{
  "dataset": "synthetic speech, music and everyday sounds put through simulated rooms and audio effects",
  "vocab_size": 36,
  "encoder_activation": "gelu_tanh",
  "decoder_head_dim": 64
}
Rows from block 7 of the audio encoder of a small audio captioner, named by matrix and row number. Rows with one number belong to one neuron. Each number is 500 + 25 x the weight over its row's rms, rounded and kept within 0 to 999. All counts start at 0. Numbers have three digits each.
After each neuron's rows are labels from the 100 clips, of 14848, where the neuron reaches its highest value: "responds to" is what is common among them; "loudest" is the band of the loudest frequency at the time of the peak. Only what is clearly more common there than usual is listed. The data: synthetic speech, music and everyday sounds put through simulated rooms and audio effects.
# fc1: first MLP up (encoder.blocks.7.ff1.fc1.weight, 384x192), inputs 64-127
# fc2: first MLP down (encoder.blocks.7.ff1.fc2.weight, 192x384, transposed), outputs 64-127

fc1.373:499514501497451477477456491488512564505483496537478516471487495518501451508500509535504501452462544519452486464527532498479476447493479503506514496490446513488470493490488523531524484508497467
fc2.373:492473486549507507507488487536503516510515507497507485497512508522455479472503512501514498510491537535481441520550525467423517508446470542495467494524478511492473504526487494495507504503529498
responds to: wah; dry
loudest: 1000 to 2000 Hz

fc1.111:502539502483519493483510485453466468488533495490529528481527516537493506511490494507476545497475488489531494522489506461458503514516489519497549512487491542463519498513497501487493492538538517
fc2.111:518538485480511488495485455488493485529502504516493501501515500527466560515481514566532493460511498483529499532539490487527497491490472527505498548539488498548505515480504496522481510522485473
responds to: band; distortion
loudest: 250 to 500 Hz

fc1.100:538511509505528453525482540483512533483553531548479465461517533502526495496440512485519497456516498476524497474530483459500533520506476492459467522487506512518513497507485481456484511488488542
fc2.100:509445487522465510462538510531465439523506502443484498490479475479460484473530466499506484517562530511512509514548481499479529464524501483468517470495485481475475517538494482533496513531500471
responds to: drums
loudest: 4000 to 8000 Hz

fc1.369:528479491474530510530456466473475513496480544532496457493506546457491501541539507519552517508476530524551529463550477502528514511534499505459494479499479441500453541506469477491503472537520510
fc2.369:468540499491520496530496564514488523503469538484510499527516517486503514491464515464485544466493505531515490510484526480511461497495505487506502501489504509465511472445463481541509522559515479
responds to: ring modulation
loudest: 500 to 1000 Hz

fc1.0:481486505493481493509460484505547521506508499522517507523500491471461528534482488504490526490492432493503474499542503474475499466466503506513521504524488482508524503497494496515465450464533495
fc2.0:473489509508495462473542523440457497490461521537516502491521506537501480525480525476485462499515525510536518550469524525512473534493494466506523453502510517496535521495530471479474499506504514
responds to: dry
loudest: 4000 to 8000 Hz

fc1.260:473461464523474490546520557505452515531543504530497494500488499455528456559483481485503510499519527484502505481524492521512466471505467472520483531480526464538512478537488512527540527503520482
fc2.260:486462525504495518505462510479508488511502548496502489503490464532488535543524509468497491473496490511458492532511496471507500513523524522525514488485540493484514526508469497537498473492494548
responds to: everyday sound
loudest: 2000 to 4000 Hz

fc1.46:539497498466510514466501497481501546475504491495471497477487507485486509494506466510498476490469487526531564474502464561517457474456491495507497523484510521503506552468502485507490530465478522
fc2.46:496549470539513497501503538478471506498475492471529468489497488487467526482546517504489493476491529448494473516491497528516483499443519496530535449501526504561504476499532461495496527481477533
responds to: dry; speech
loudest: 2000 to 4000 Hz

fc1.6:534514510459479511513479519495490539481495472482526520461489473475437545465517487500444515509454460502491479499494512482478501496461498493523512510450520516498486493472506490493489502543495493
fc2.6:466509537569503515458505496485443507471508470476461511509471484548507482497505556499480495551487451488485505519451528505481529521498507505520510488514511535495522498486459529528493519513506531
responds to: drums; telephone band
loudest: 2000 to 4000 Hz

fc1.351:505510465544464469523488493461471470532490479481511515528478500515537507465485528496469494465556537465520498508496494533475525551552483560504509463507470531540492495512487478507497485505532495
fc2.351:500497444513465500514510507499496457483494530449493461501467534507508500535499518535498510489498454526501487515542486539505546545515516482529512492522464515486539466487485473490500472467464520
responds to: bit reduction
loudest: 250 to 500 Hz

fc1.63:541515508516485501479519464461482525531483472523535494524469519518550483500505517476449509511471539497506469507502527470459460486461507481480484519506484510491489458576506507525491515458466510
fc2.63:504514543513507507511466493476494491503508516508510538477469525541494491521494507517481492553481494548544499421489479502509554507519531456494464507476469507486531500498506513527483544490544480
responds to: band
loudest: 250 to 500 Hz

fc1.300:523479526499475509502474506510521516522524492523528499488518487514494494481472495592534492525548465503495540509558515504498502503464483476505518515543478466480516479490479479482479539457473478
fc2.300:514496473493554493528519537494471458468462502483492519501495490480499469516460475492475487546507504506489487527528463470503486482456478491482486491499515469520483482465527517512517480474523519
responds to: ring modulation
loudest: 500 to 1000 Hz

fc1.72:492530541534530482548475479521461484510511513527547488492491489537481471495516481507511495489502523469485488471495495500497470502501513523460465524497476481500488540539481495467526529550486489
fc2.72:477483504485482495514512475467502514483472478488516511494469476482498476501513501467474475508499514541517506500446491526453482518472489499489492508531514522459481462526545507482540465529511531
responds to: ring modulation
loudest: 1000 to 2000 Hz

fc1.221:493472548518474550489519481513507489479509562476500510462455498503499500536537474513490503545513472508487484530543527474528480513458511517501520491486519529510498505485494497499506497563521496
fc2.221:502486450500538487528505527519494478551523502473483511524501519528528459462510515464517491479479521460511484510525469477510456485536498510523477480477470479522499535497527470534523521532480477
responds to: dropouts
loudest: 500 to 1000 Hz

fc1.304:523522509539470486502527426477507508500539468485508447515509491471448502498514488465472473488500489452501539543510553493482541486489504488533520485470486492478477474503476474510491529501461474
fc2.304:524536482470488508498491531481517512458497515486493472514459513501505524523500534469493471450469475509498497524481476476494448506420506520523452508526509498493472507476457492470503478479484496
responds to: band
loudest: 250 to 500 Hz

fc1.40:512518520460499475479482464506522517467515472470491464495489421487470546490536518479449525457522493491507489483488469510506480499473459505515476507460483519499472509472506500477475548525476487
fc2.40:495472543459476525520539499498507468505469527473523529462496478518534515494462514482508494482514500514492558484499459448490458472507543530466537480462522497524480532531509456509496457497469500
responds to: drums
loudest: 250 to 500 Hz

fc1.121:492478491534512527512492478510484488512536504512541499480512544508519528502535473536503506487524494513507499471488442474513508523490440468476500466500467510484523493492492511491514510472463472
fc2.121:528536525515516474518487493455515480523515482510490467506520495484483506508507545501496498561502487499538540468491488511507508578509448515476458483471473482539502477504519544548521527471530511
responds to: ring modulation; dry
loudest: 250 to 500 Hz

fc1.236:464478487563506478468496520484488509484516499517471508486478488474487531524502467501472486481475455480500489490473501451466515496474491504502466483477459461491463487493508476468511465510488511
fc2.236:549531524495526487484536522547507503535527524494496476508480495464513521525464510473500505471500508517491488547471520548487491467481516502508527506499480556494507480527508485491485485467500516
responds to: drums
loudest: 2000 to 4000 Hz

fc1.292:477510472540481500562461535507495513511493469551521462493468502499459541490485459476480502491508511510518491475497475524531494558503472477508497499476515520496435511558476495509504504459489495
fc2.292:507510452509475549515521437512469519460497513518537516479538494502528502524499449496488471488538566529473508510520489509506496475511499490483510540515525514506480518468526552464512510493459497
responds to: speech; ring modulation
loudest: 2000 to 4000 Hz

fc1.44:546516497481515462512528492480488511464532492493484529454538525517462569485486532553525501529469544519483480479498512478465481493509494470515503479490489527491497480502498492483554511450550499
fc2.44:472499488471511483516518496493515509512488436454514499495543487518516470490440472533514507522502521492483527470497529539521516506498509494482541513457507519453512532490490506473489517466494509
responds to: speech; dry
loudest: 2000 to 4000 Hz

fc1.244:491515468491459497506463515443472478493542440501475508538541540504491508509502509541484473498499466527490527537540495491461489496535491453473535518499477504521518523531486525496504480496519483
fc2.244:497493529473545508519530538506490490502508559492540505493470529476460514503517543502479501524519509465520473519498511477496497554509493510469551490517507538456481528522511500516512557482459545
responds to: band
loudest: 250 to 500 Hz

fc1.199:518476501533461539516527504479558496475519469479516517530554496466478499518510475502492510502474516519464554512531477491497510500520517524478494492483552510469521483493453505534509525523461532
fc2.199:501473513489514492480540510501523486488488513499477518475556538521487505517502508492524502491456494509489495547517476502489489516474484529498498521511495556504448457503482514484487451453500523
responds to: dry
loudest: 4000 to 8000 Hz

fc1.231:481493485555490562509504456461583492464488501509512502506463489495489517485498541536458466516475533537487497482505499556477501503491461517528522453497504482553510482508465511521493481467522497
fc2.231:475511516535487507537514548482505524502501526505509474518489520498502524495522495469501499538546526509496522498540501474485462479556466448506511485501490485521469503443511486513506488515515543
responds to: telephone band
loudest: 500 to 1000 Hz

fc1.99:456530508501451465491475466464528536479444492488466489497541535492470502516511492470495525515501500526489500454519514479492504474534501508507515470569548483512458493503519486520470527503563505
fc2.99:495517513519498485449490523524441518497526575461494482506463509481501508457513532519525504507480541498526520475482482491513523482518518478526474489545494489517546506517510491497504495527550522
responds to: dropouts; bit reduction; number of effects: 3 or more
loudest: 1000 to 2000 Hz

fc1.60:460483510504485492493508544514490457514544481493547499497502475453490467541505490455527515503512497540545547472501475479521449516516474525487514478496523501501504535539492516473466482510518514
fc2.60:466497559525538543478506468476463489532488484496506490526489514485501463500525564498492515470528490507506481484561506531516473535505491542499528510456477469504506550493514509524501499514545527
responds to: wah; bit reduction
loudest: 250 to 500 Hz

fc1.161:499467566490508488508472501473503482546533508501503484526533498535507489479496503491533497534504504516486511499508543478458485449471473451457499455486499470491496554522464521535484489481549512
fc2.161:509484497488510509520536459510538527515505507465482502491509455545536552517458518461486526547508502497488505483542501495516475523512501530469472495480494461474508517524482501513488449548485511
responds to: short reverberation; reverberation time: 0.15 to 0.3 s
loudest: 250 to 500 Hz

fc1.162:518530491475513459485474503476494493469491525466456493479553478493491505503521519538490511511464500537487451501504516457504465526495485498491526464533526509517522486498478492455492483469522507
fc2.162:483502465517464481447472475519521487538465469475477483484540497492489550509500481503481520541484532554509465527498444514494519505563492507515468490484490490486540478531523493516500564491520492
responds to: bit reduction
loudest: 4000 to 8000 Hz

fc1.73:498490481482547511500527471473475467499485502525516508462492512521483501507516494464536501491523518514478459477474507516500512495474552467447482537475522497512472543504463420491546478498523512
fc2.73:529501477534469488500498505484487480493544521534517491487522479505499499496539524534510493525531500503503530516511471512509514449531462483528535526571514530503496535530486503536468463519499462
responds to: ring modulation
loudest: 500 to 1000 Hz

fc1.5:485525494474540469473492502510504492478508485456488496474450463501459519511451488512520478500496513527458479504508448496469517522449428472521493509516492501510487493479485498517502498500529501
fc2.5:492482516508543513498506512483491432516482518475502473539511562521505498499546498463505530528510446445500515503484491484476487470474509499513504499507518495507523492515490505464503477472477516
responds to: number of effects: 0; dry
loudest: 4000 to 8000 Hz

fc1.98:480504487494507493510492477494500490518559525554531471461546495500532504522530478536504471534473502536511505475499456496491498540506464449468512471482451538505476509507511464447528498483566534
fc2.98:499522509488469519493535515495518511487502506527531524521509470519507550497509542479502539507547522526476514485501562536556489454569520511491551470512476535487495506503492489501513506509470495
responds to: ring modulation
loudest: 4000 to 8000 Hz

fc1.203:509510488493515474485473519490499522512529527531492460504450494503507522531500524473491536513503484480507476507501469505483506551499500492504539545502501494517499520532496503511511510455516498
fc2.203:471507485529485505462491515512500465490514437487475554532526509555505510499456473464486522485442429514514499536509528495468500517501523466508526495513493518482443467496459540537524519476491498
responds to: dry
loudest: 4000 to 8000 Hz

fc1.285:521538533491472519485497516460471515457504479501505441525478508482498516522500501505493455496528557494487481468491484506502564513487518504472480493482431507471507484516473469505474523554512483
fc2.285:436456521496490494500507504550515497516509503514517555498494485466470530524507463539534536523473494512484469531463444506491490517478588500501474460543542467516556493508522528497488478494519545
responds to: far
loudest: 500 to 1000 Hz

fc1.151:510500541523487479510482481533510486485493505416499500456539471510528504488490505472540471509516553487498465489481491508492511529496453485493457503504489508492505491540463488555483520506500497
fc2.151:532475478502511493488492477507525486499485487529508510549487456462509513487511502517491539496497474482491508504459511468470475480506479511464453446530470480513448495508521504507538547493505513
responds to: bit reduction
loudest: 4000 to 8000 Hz

fc1.89:480500525463501526470487490505493519503468489462485495494551507517526471490511448525477465486530473477473501496514471473537439531487510473488506476486514515502530504498473514528484499497467524
fc2.89:477493492492494523502521508508539467532483503506474532521516522526487505445506492485513481523525480474485463512521494506495544518494512444501494523509495471522518506479513490460465497522483490
responds to: speech; distortion
loudest: 250 to 500 Hz

fc1.268:523518467526504514477510519499498506525478494525492482510511484497484520498490453498491506512504525509528473506465478495485511511532500500514521499509447497536505544461485460527579492493514498
fc2.268:456492497474523513502497476534484524508490492526475524499489496477513524476462455517485494505519487503500500477511488504511530469479465482509504511491516495490551475537491523510454524501512500
responds to: everyday sound
loudest: 1000 to 2000 Hz

fc1.288:547566500503482487501514506511541466488531530479497493522485492509516513528522512487520557546499535482516526532456508455480494551509519498446483570508481535524515550505541529495496491544498432
fc2.288:524534475547444477559476464461511534455511481517464532478498467473517495543476504482519535499475510513525473466485496588493542517515518521497457463481520517512500495504509522515489545519496517
responds to: telephone band; dropouts; dry
loudest: 500 to 1000 Hz

fc1.282:529524559522532486460487490493508494504466521499489467517477476481517474460496474514516514539454466460521508462482475496495507461451522504495530504470563503532515490481486486456555546503511490
fc2.282:487508513481516481483499499491478526495482499470516478505519481537506459480507504511463486462510531539459496490527504511486507533458475527507507516517493479571501477502507478511501504495495485
responds to: telephone band
loudest: 250 to 500 Hz

fc1.323:511508508538492496481502479497481464473490491523474504483525472444517451493447485491524504538503519512514455445471495494508495516485500493560480522467507479502499493545499510496469532497527544
fc2.323:494473479534493504494518538507502469480520483517512528501478516476513505482508534532477505487486495492511536486527491544533464474530505557555505442485530541519494507521501479490510475495499531
responds to: bit reduction; dropouts
loudest: 250 to 500 Hz

fc1.232:483487507479455521475526527501500523447509497489526541511490526497508519546469491458464511488461455457491498498518524539490482504493498537509514563472514515459478517493513502491516506563483492
fc2.232:495499437480475508449442492484488503461459471549462469526453507475512520506542497525513496467473445522520481464480505555486505500511536491475503484515477522473514545515495487478498491518456467
responds to: dry; speech
loudest: 500 to 1000 Hz

fc1.370:496501496516546524513509519497465505496457491493556522513486503542461510506469444522457475478484492480532535549509499438457503513463495508515484493455500502515497539445497498485489506470502523
fc2.370:464489444501501474451505528466488501504519523523520463467532495496475463488474528488503504498516493509483509481493472510496498465473459491499471481521494501513548515502469464495513521477492515
responds to: wah; drums; number of effects: 3 or more
loudest: 1000 to 2000 Hz; 2000 to 4000 Hz

fc1.164:500511508471540467479510491506489472523502491451462502498501469481465532515509532509532509494470530514505467490514517457514495512534550477546457525545501496536573459497476470484516493533500489
fc2.164:475496457508468469492492475495502502491482503477469516484511473484502531459504462527482487500483558528494492474480517485514536472473496471483524501492514523469520520517473518491473450488527497
responds to: speech; long reverberation; reverberation time: 1.2 to 2.4 s
loudest: 250 to 500 Hz

fc1.371:533542510541462521477491488521480538472500491527500483471521500503449480477486477475484511491505493492490492467507503488499522490515478491463484494495495487488579472531499451520469498489489511
fc2.371:507543498511492520515552497518464483511469481521496501504476518546525512475528516494504511526486509515478474502525523478485519477475537426447557537499503488495452533488461517507494497512516522
responds to: bit reduction
loudest: 250 to 500 Hz

fc1.91:505513482491461491494547512487490558524464516543528547489527521472488476481499488496526491480500462536458488503554472491485504525471448489487493502494555504476485486543479527505505495473501489
fc2.91:477453506477496515531487523468525502508507496499526512485483451530495526536493508508474478513505459516499531549513543489509524507509492502533542477527542443493482519488509431513478477502513480
responds to: band
loudest: 500 to 1000 Hz

fc1.25:516524447490484524498491559531501519508435455522509450521518529472491504532471470487528477461475487527550529470500484482516492502504482490487511504498491472526503517501479542511515542470480513
fc2.25:507555550517496472487493505499485467563521515541504466473500533524524531516502531505467525494494478544488491485518485518487495530467483525505488468512455517504462528491496516482484485521491512
responds to: ring modulation
loudest: 250 to 500 Hz

fc1.132:539502517460487520494464515511510546507493498487472545520472481484478511470522516457476472476489509527504509508520485461500501500554522455513518514457528546521487501500509519503562466525465507
fc2.132:513482472543536528517487506471429500525475514512495528486486511514511439498510502475487534535497515496515486486518513505541493498485479493480506464531530502480577498446470528510457526497483504
responds to: distance: near; reversed; tremolo
loudest: 500 to 1000 Hz

fc1.259:496432511504458470492459494508510584494495470501451493510513503502515449480494528533518478529538477489479508514516490468500501461488489537520570479504523480477516483519480491496493479459494506
fc2.259:509565503499459468471513480544528502506462521503497469504561533518472523517481491548500477513491530543474492518510497501478518470513489466497482479485474497491477499494488494490511511462509461
responds to: short reverberation; source: speech; reverberation time: 0.15 to 0.3 s; bit reduction
loudest: 1000 to 2000 Hz

fc1.117:489490534523465508533504489504499513502485511492533561482487485566534505499479526522507522440501514509502511505533489469533472471494507483488510509465472524525500552515480521449520516496545460
fc2.117:483567515521481515498492456493502467480502501528496490480498453534515438518537521505534494503480487472523542479512514480505498533564501517485506518455482492553477539506488472511490489492495495
responds to: speech; bit reduction
loudest: 500 to 1000 Hz

fc1.138:509484515505523475483441474459507494495512478503513468466499519456493481490482453495486500528515439527540498515496497533527511476497494462498510481481518526461471509519481510460492499534502512
fc2.138:531512510500493443473532490490511524529517462500489518520453482466495487542478518482500494460488506515557551521506534501520487451481525530481531480479476517508495488505499571520530508523588522
responds to: drums; bit reduction
loudest: 500 to 1000 Hz

fc1.303:506479523518494455459494484452542456530487533507495505523497531515495499509498482511502513481495514480511514529546458519570518502457525506521527480489509535469460509471533491527470480432498502
fc2.303:483523474512470477497555468465510516482529487520493513453493566477534505527487512478499532508479486513513458481498524470528475484509542487488505508538486474525467446482503536485501509450493497
responds to: telephone band
loudest: 2000 to 4000 Hz

fc1.36:527502505502500527466488486471502507502461451477487507490503547499485452479549510530477534564523520474489504437483508490498469495518462491460526504501513485520534487483493549505505533463522510
fc2.36:475499491424528486512510529513542501507484517500494477468488497519519536479492472506532521441524500490515530502483477490460488539555480526503487448509516498507532545486500520512535518499506454
responds to: short reverberation; speech; bit reduction
loudest: 4000 to 8000 Hz

fc1.142:503493495469530484553486512513442516524495498479510533506463489508477501518506507518502500533478471471440472464498568544504509514504503480473471458499487480523507477511530457490534508480522483
fc2.142:544520510503450511480474497495502493456534448503481507505492472460455486469485508498503500437505498488510523498469498549501504492480499508565491513511525558468484492497463498516505479496472482
responds to: drums
loudest: 4000 to 8000 Hz

fc1.87:528553483483535512486475486531526482478507525482519501486499516490456476529530486480482524560486462523524503506492527520464505498551481491534497483496524545491528514507526491494479476487553503
fc2.87:503486507513457499490530513496526530524519468507513491504438478490504511483473516529512511465537451511519510491468474522552547488471479478489528495480556457493512557513474520507541503495500542
responds to: bit reduction; dropouts; number of effects: 3 or more
loudest: 4000 to 8000 Hz

fc1.219:529526472476490496489482510489512509503519515488470504499502492475489508518508521487491508492496507484542518491523487508511497495489484525503512481467498519489496506474532564529489521512497548
fc2.219:462496549486479496507518461497531490532468499509500459505515513493504508477461473458473506483488530515460534483474484453515539505553441481512494463502466510466547489483511536487538524491425530
responds to: band
loudest: 250 to 500 Hz

fc1.245:480473477486485553549474522495510541475475506496473536507517477461529491490506510498490579518500484469460502501502488454505477503498515516520534466482493496498492485490493496485504545527516515
fc2.245:475507465556497516422500474480492478492474532520544489506542478539483470478512509474517484485528497488482484469519518550516478551476502533498562525528525466535519520477521474466507493512493499
responds to: telephone band
loudest: 250 to 500 Hz

fc1.289:470510533506507499457524437508516479514507476528500475485489518494517488476507491540538487496520514508490518502491537537553509494494568459483526505511502505508492514494489509515495526459488485
fc2.289:487485513471508515565484527453513486480474514521480525534476499462526524551529497492527515536534501480537490496503504511476512507507484513508456487480467497515475495466487529452487529494517563
responds to: telephone band
loudest: 2000 to 4000 Hz

fc1.261:477467496563469492546497500533514486495484478523491506481516523500453510467473510485508531485528549505489526526517524492568498549468474516488510499478537477451481485483492483499505503497489466
fc2.261:518557492497472523514479497542516475523496493526505523492519487567536513494503483545478540505503505497487502472520473501522524515492511499506504537494447514563490494553485501497525458508507498
responds to: ring modulation; speech
loudest: 500 to 1000 Hz

fc1.82:511460527494473460524499490474494502523471470522488529448544515505473483463494481520467497471507510494482510499498509475514501488438520474556470495484487498504544474512485468542485474448505521
fc2.82:509501496466501512499481545513503517519478498524538560492527519512473537540519523530487526524493503445477540560460503521463578502507513489530523517485473481542498554500488493499537490483485486
responds to: dry; speech; telephone band
loudest: 2000 to 4000 Hz

fc1.383:511508521459445491494500545513487500547473490545514513516511517517486513531480513500506506494483487475493476496509500540505523510551486488556477529508497512486486478483482469501503506479544496
fc2.383:454475490528492459486484512460529478529468523512512491504475479442497516461508460486497496482494457523477478533484504495515494496548506459504526480512480485498480507558468500506512500483504489
responds to: dry; speech
loudest: 2000 to 4000 Hz; 4000 to 8000 Hz

fc1.216:499456487489464489558512441472482500512553517512561478490506518485546476534474477504492491467503488503523493528495482500454558485474515513517497516516517492469530496501518514489485526472489474
fc2.216:521498520562463466486507534497518537508510519500480473517502479493497483520503533459523492515522487509506499496501514533493491516493483521494483508486528496509534502498482558488490484500508503
responds to: band; dry
loudest: 250 to 500 Hz

fc1.360:532474487485513496508494486480442525500520528475460518502434506498511527495472468512517560475508551445525481531518447505540498466483454485497508509485492491494499487507476542505478511515529472
fc2.360:515506531484498531526527506519448486484516449523509529509522542511498496484480511491512519522447469490537474514539493471503460489447507470468474471487561522488457452457518491485506481502540556
responds to: telephone band; dry; dropouts
loudest: 2000 to 4000 Hz

fc1.95:501513510473511446497471497509527501516507488457537476503469472522524475549480523458509516479516491504472486498529507490493534532523455473518557477483491501495521560544476481471465472469507514
fc2.95:495487534457486472543513528482482515496468494477497554473523481534477492536512511469501539542483504467526557534505478500504487519460537469517541502509508483541532549543486480485483559523491491
responds to: speech; dry
loudest: 250 to 500 Hz; 500 to 1000 Hz